From a checkpoint of a small contrastive image-text model: soap at rate 0.0027.
Rows from block 4 of the text encoder of a small contrastive image-text model, named by matrix and row number. Rows with one number belong to one neuron. Each number is 128 + 24 x the weight over its row's rms, rounded and kept within 0 to 255. All counts start at 0. Numbers have three digits each.
After each neuron's rows are labels from the 100 texts, of 14848, where the neuron reaches its highest value: "tokens" is the input token at the peak. Only what is clearly more common there than usual is listed. The data: procedural textures in two colours, tilted and lit.
# fc1: MLP up (text_encoder.blocks.4.mlp.fc1.weight, 768x128), inputs 64-95
# fc2: MLP down (text_encoder.blocks.4.mlp.fc2.weight, 128x768, transposed), outputs 64-95

fc1.462:142131149131154133091101128141127099119150135135193104145105098148096113142136134157150143143138
fc2.462:128128098109130133137108142086151125132107152107146134133142131146159164137170124115113145107099
tokens: "pink"

fc1.74:143110145091155145129126085140095118171150144122148129143121154157118153119132151174123197114045
fc2.74:131106094129162142117134129188137125120078166118123128137082121125142121138132148116108161160123
tokens: "pink"

fc1.750:141108172117109121143105127117092134107103148109091131150157076128087133083130124128124119159183
fc2.750:104144137113140140084125135142125141137121152147109158135149118112134145133104070119132124102132
tokens: "white"; "yellow"

fc1.237:122144146107147106141106165132101078134113150104126133117131147120149105137137119077139138099131
fc2.237:103136116115129115176152117107156173121149125111126151098113115125125132123101138130116156147111
tokens: "orange"

fc1.375:182162177123148106128107141151114136161117118109127123167094107129149117136149121121104119164098
fc2.375:154109106102131159124151118108136134124136089149157141130146108121121168156126129104127130059099
tokens: "blue"

fc1.250:117158110102164138102141140144135115112165124123105139086113130126136156111062152102144105157093
fc2.250:125190108048138109123107139122129108127151108130123095147143128135116096119155141141147104181113
tokens: "white"

fc1.121:144091116148106093103188113123133167126149148131158112131104122122136155149143125128136160150137
fc2.121:139142109112081096111090107154128095144119162162101140088061136138145137184119152136169134108119
tokens: "purple"

fc1.689:123099131116098123130092109109149105104088153094168174138128126144110117191162155115145128110144
fc2.689:152151123126121116187137169153115108140111109076152111106135146126078097133158138143096145107137
tokens: "white"

fc1.330:115128074114145136074097135107116150100174095138090139143154143130127146094104155132147166199118
fc2.330:109189088130114104125124127145103104134114144133127109124114155181134100089084103117133111122136
tokens: "texture"

fc1.367:132153129109160129108134162156106100106172116130139112112112111133157124106079133120149129129092
fc2.367:120181140120136122072110116154118144104137122119094131129108135158110127124132120134133100176157
tokens: "grey"; "white"

fc1.510:164112141144097129082131141129150093144142094106111110132148065134117103141119155164088089127105
fc2.510:137128089140137105159136162116129138103143098118161113168100142091149141136121122108121164156138
tokens: "blue"

fc1.454:109096095147144130130097146131129151104178132104140153137144125094151112133124143109159144140097
fc2.454:161183130144138105119159102114111153114103142118076113164140159148078149149112132116143133120129
tokens: "texture"

fc1.175:139161121132149147075101144125116128105188100092112147125140100120138156088058140125172152169107
fc2.175:159173128101130141079116100113128111141089139129125079153110128140101093121123131147141138139159
tokens: "teal"; "white"

fc1.476:155159139130119110139140124140128134156100111126111127157119070106123143128141140099119129128142
fc2.476:136104147099142121079115139166145120095158119151122160131132144093113148194137110140134123120082
tokens: "grey"; "black"

fc1.334:130106099105143104135126125159129104120147147123111093136118151125111145156152125156115141092074
fc2.334:109119157140128132113137104156123121106113159142129099123172147146127143122155136094153132106103
tokens: "orange"

fc1.433:120123138114126132137160147101127107155108092096086125133175047179111145098145136110145118091113
fc2.433:133144117168142152165140156122124129130120148137141118149115115122103156152133118092127125109136
tokens: "black"

fc1.258:159176130107119128120140119126090101154133124117095133151128105152116146108165124102110138152138
fc2.258:147107150140127158133166103151167098176147125119119109134120085122139133155142115098122158120159
tokens: "black"

fc1.313:146127155108128123152144097121144131139074088118147107120152082146140154149097116156132146126121
fc2.313:096134112146133144091104135065144153132115122088120152129094170171135128106134155147069120150160
tokens: "texture"

fc1.530:093137143152094098119107160116140123143093153145117135139147129117114134084142120103135155112163
fc2.530:112132118158113145146124159124140144098158105156093154121152129140104133113153101116137132130137
tokens: "brown"; "green"

fc1.499:141179158142095165088109104155149158131091121083107144094128124131116123136141132118118154155133
fc2.499:146101098119148149125166121120123084098082138142129120092158172109128150142108130108148146132126
tokens: "red"

fc1.126:123082152119143118101115128167104102105092153115109124120140137131119127121097127152167142159077
fc2.126:112148089131104097138145089149115143130110150112115151151175126059132111119135159121124108121108
tokens: "and"

fc1.642:153098150148122106129090141114124119119151120132126118176137106141130098088116120117151154090148
fc2.642:094160123095123137152155152146149107123156105137125119113101142136133136112134119116092067164106
tokens: "and"

fc1.725:137142131146161127098143127125098145159146131107140125130138086126092130127124129141089116161140
fc2.725:141103131129154153146091159164129104119113055132137131088142111144140134099124142128125132133115
tokens: "blue"

fc1.358:124206172101113144139109129146114104173077144120110141138155173160103111094134129127152144163130
fc2.358:124048087159118150107100079113113136167148197153100099144084120110130146120131160129129107123122
tokens: "a"

fc1.549:139115127114158116138110119108143158130122130103164124127146150124102130137143135141145110152128
fc2.549:157185124126120127138137078092108112131121135149138103152106134112126105117094147119149178163147
tokens: "a"; "white"

fc1.660:145134125137122152092126084117148150141159109159139124116114102094125153161127131174123168113133
fc2.660:154111117120194164135142094124126121128143132119090119189137141185093137143168133126068160120093
tokens: "purple"

fc1.236:125137157096139140143133163146099089119133137098110116154173081162095183097118150138128174123129
fc2.236:080077133153126164121139137114170102153112108136121125097167154136117160116151123098112127180139
tokens: "black"

fc1.112:149077108112133117103147120128164107145119121121122122130111130118168136116153124115127141162116
fc2.112:159108132147137159175125060126138131128120137144164167178130132152116131117143132151099131129122
tokens: "purple"; "pink"

fc1.311:118155160104112119117091146116141105153123127104160115131123134141145082136128097106155142134126
fc2.311:117113146105153101152129100088098102151142125112119129099155108148112127139129105121181085154134
tokens: "a"

fc1.412:135188134133156111123117156104124124143164090120066128139138142165127130119082125159094159161143
fc2.412:142113099117115149166125165120139139107111135118156067099172122089110127118132135140125071119118
tokens: "and"

fc1.301:136123167082093093104114119147141122139136119104164141097085148096106172103114143144125102156117
fc2.301:110109085177110142136152144166097144105092162145116149128151124090107087144119145156165180154161
tokens: "blue"

fc1.177:122162154142141148092129136128118132111176109115125126096123101128140166099076155130148138176108
fc2.177:124175150122176138087128097097109171130078140122169123137168130164084099120138131113102106164139
tokens: "teal"

fc1.63:153120117135165117160082143112106124142127096128132135110118104126112142131101111092134124081153
fc2.63:099112154097119144167097137187151115154121177075120134119190118116124134137147122118141182162155
tokens: "yellow"

fc1.461:163132141130114120148109134159108094130106161101104108158145076137124155115111117136107153118121
fc2.461:099090125134129115144134135161153143091139120139117127159120135144147124104150133122127143139124
tokens: "in"

fc1.155:132093179096145106116118152153115116103103147099146124138123144134136131121147150165139107167100
fc2.155:129100109112116144161152097091109117142141163141133127149113082098110124144123122130124096112115
tokens: "blue"

fc1.757:131090155093145125117097094135148125130128135148080120062114139092138094150091136094121150135104
fc2.757:104134104142095141087156176075094136122133153141118082108133126111157137150120131132094125100117
tokens: "texture"

fc1.513:141184120052133127122135134155110091130134108111131107136094081092105105114147132156113173136152
fc2.513:162086159211130137060152121137154147102148146147126113103144124117095126116107097125123111171117
tokens: "grey"

fc1.406:147126169116135129120076116121103129181140140131100160133126165163066142134087116128106145132151
fc2.406:107119117098126136159174162121137115137137174155125128145155098133133147113132107130134129108100
tokens: "yellow"

fc1.755:140112146127151131072106121157134106116130154144173137142119097143111133130142122131149156159124
fc2.755:153137108130146131139089165110145111138124124128128121148128141114149102099157105101131151128127
tokens: "and"

fc1.527:143103146157138128127144122144127119097094187083146140130094132144134110143153131110130141134140
fc2.527:100112147116098139118155097137123103104157097099146101130119118174137119124122139130123139119127
tokens: "in"

fc1.528:132161134122145120107095140117133121143109156094104132124112123119142150120111151113134178137175
fc2.528:103112159113116104123120140123124108144126130156089163118137181145144120121109123152126088136174
tokens: "and"

fc1.128:144136115112153125094156119162145136139177126149122136120085127138125144095080187141115123139122
fc2.128:146178136137102130122112133103118164137125155132174121159118137166154150139113119118133125106126
tokens: "blue"

fc1.713:143133071077120107107120075135142120113134107140127171102147129116090141152124131116140110168104
fc2.713:125131179140102154144109130100098128113142123131135085150124106101125138146113074126136155115129
tokens: "purple"; "pink"

fc1.348:151118122129138114126111150128118092154140133134139150137136090152119101134118127099143123118129
fc2.348:128125103126128149099135159074144140060160104171117141139139109128112121147096111071094175148101
tokens: "brown"

fc1.548:136101165144085148125125125117126086171149110089115104160112169154110132121097148121114118129174
fc2.548:142160186102092130121138113120113134133103135167167168136135115135136172179137117129089125139097
tokens: "and"

fc1.17:133186126121097125128098148140134100137132087090121137127127133140131169107116095137126169124138
fc2.17:105102121142119165134094142100101141156126137114115174111117111138112116125083105097085140173151
tokens: "in"

fc1.129:155165152106130110132148146122116104157120095108108127146176050149093130120131140124107149102129
fc2.129:145088148128140134082159181113122134100131105126157063132099183134156131142121113154107145158139
tokens: "black"

fc1.18:135136120119137153115112094132139154139166147139155141126109185129085140108134156150121147117113
fc2.18:117128148156103138147168119080120099143129144135127116097128143136169112139159084170113137095122
tokens: "orange"

fc1.469:128105129168106131130116139136132119110126144107138134141118089169097137115116155156109140145168
fc2.469:143119117153137145138137148167137117168113125157159141135159129128121103102151103127080124153160
tokens: "teal"

fc1.91:124153131111133127142104142130109160114131151092116160157157097156072123114108105125101115135177
fc2.91:120094147145076123053145098099121110130136108135125137097132142125128120130140119128117158146132
tokens: "yellow"

fc1.686:141116105121150122110147086133140105143129154110134146101103113102152124148111110171139186089111
fc2.686:151149110126117130124096128175131125093112138097154165136074117137112126140108127123111124106134
tokens: "red"

fc1.666:162126144150146131113098116175130123157137128136164133148124073150122130153152142147073119159149
fc2.666:153131091124136120157155157104146107117136108167144144140143130134116146142140110142111184146123
tokens: "blue"

fc1.751:201143093126090127105091120100118119153099117093153131101119143164155140154121142081131166131114
fc2.751:214132181144153087161092084147137115139140098128108109061106128131121097086157146127154131151158
tokens: "texture"

fc1.310:124119112095117124149153067141120118097097103106115132132127129152105086139144182136111125149119
fc2.310:160126102111133155095144192153125135095099167114102107146137072198109111152160165135131152133151
tokens: "white"

fc1.191:100126119115106111138160144131102110138098128095157123097097115120140138103131127135166119146109
fc2.191:072096131178101137101137145110099111146158123105110124113183157120111126120141181122124087122121
tokens: "in"

fc1.254:133166130121158117100134138115136142132200118123108137116136110127147108079064149105144142139114
fc2.254:120157109109121146097112122116131123116167111136156087165134114138156151144152125119102113179129
tokens: "grey"; "white"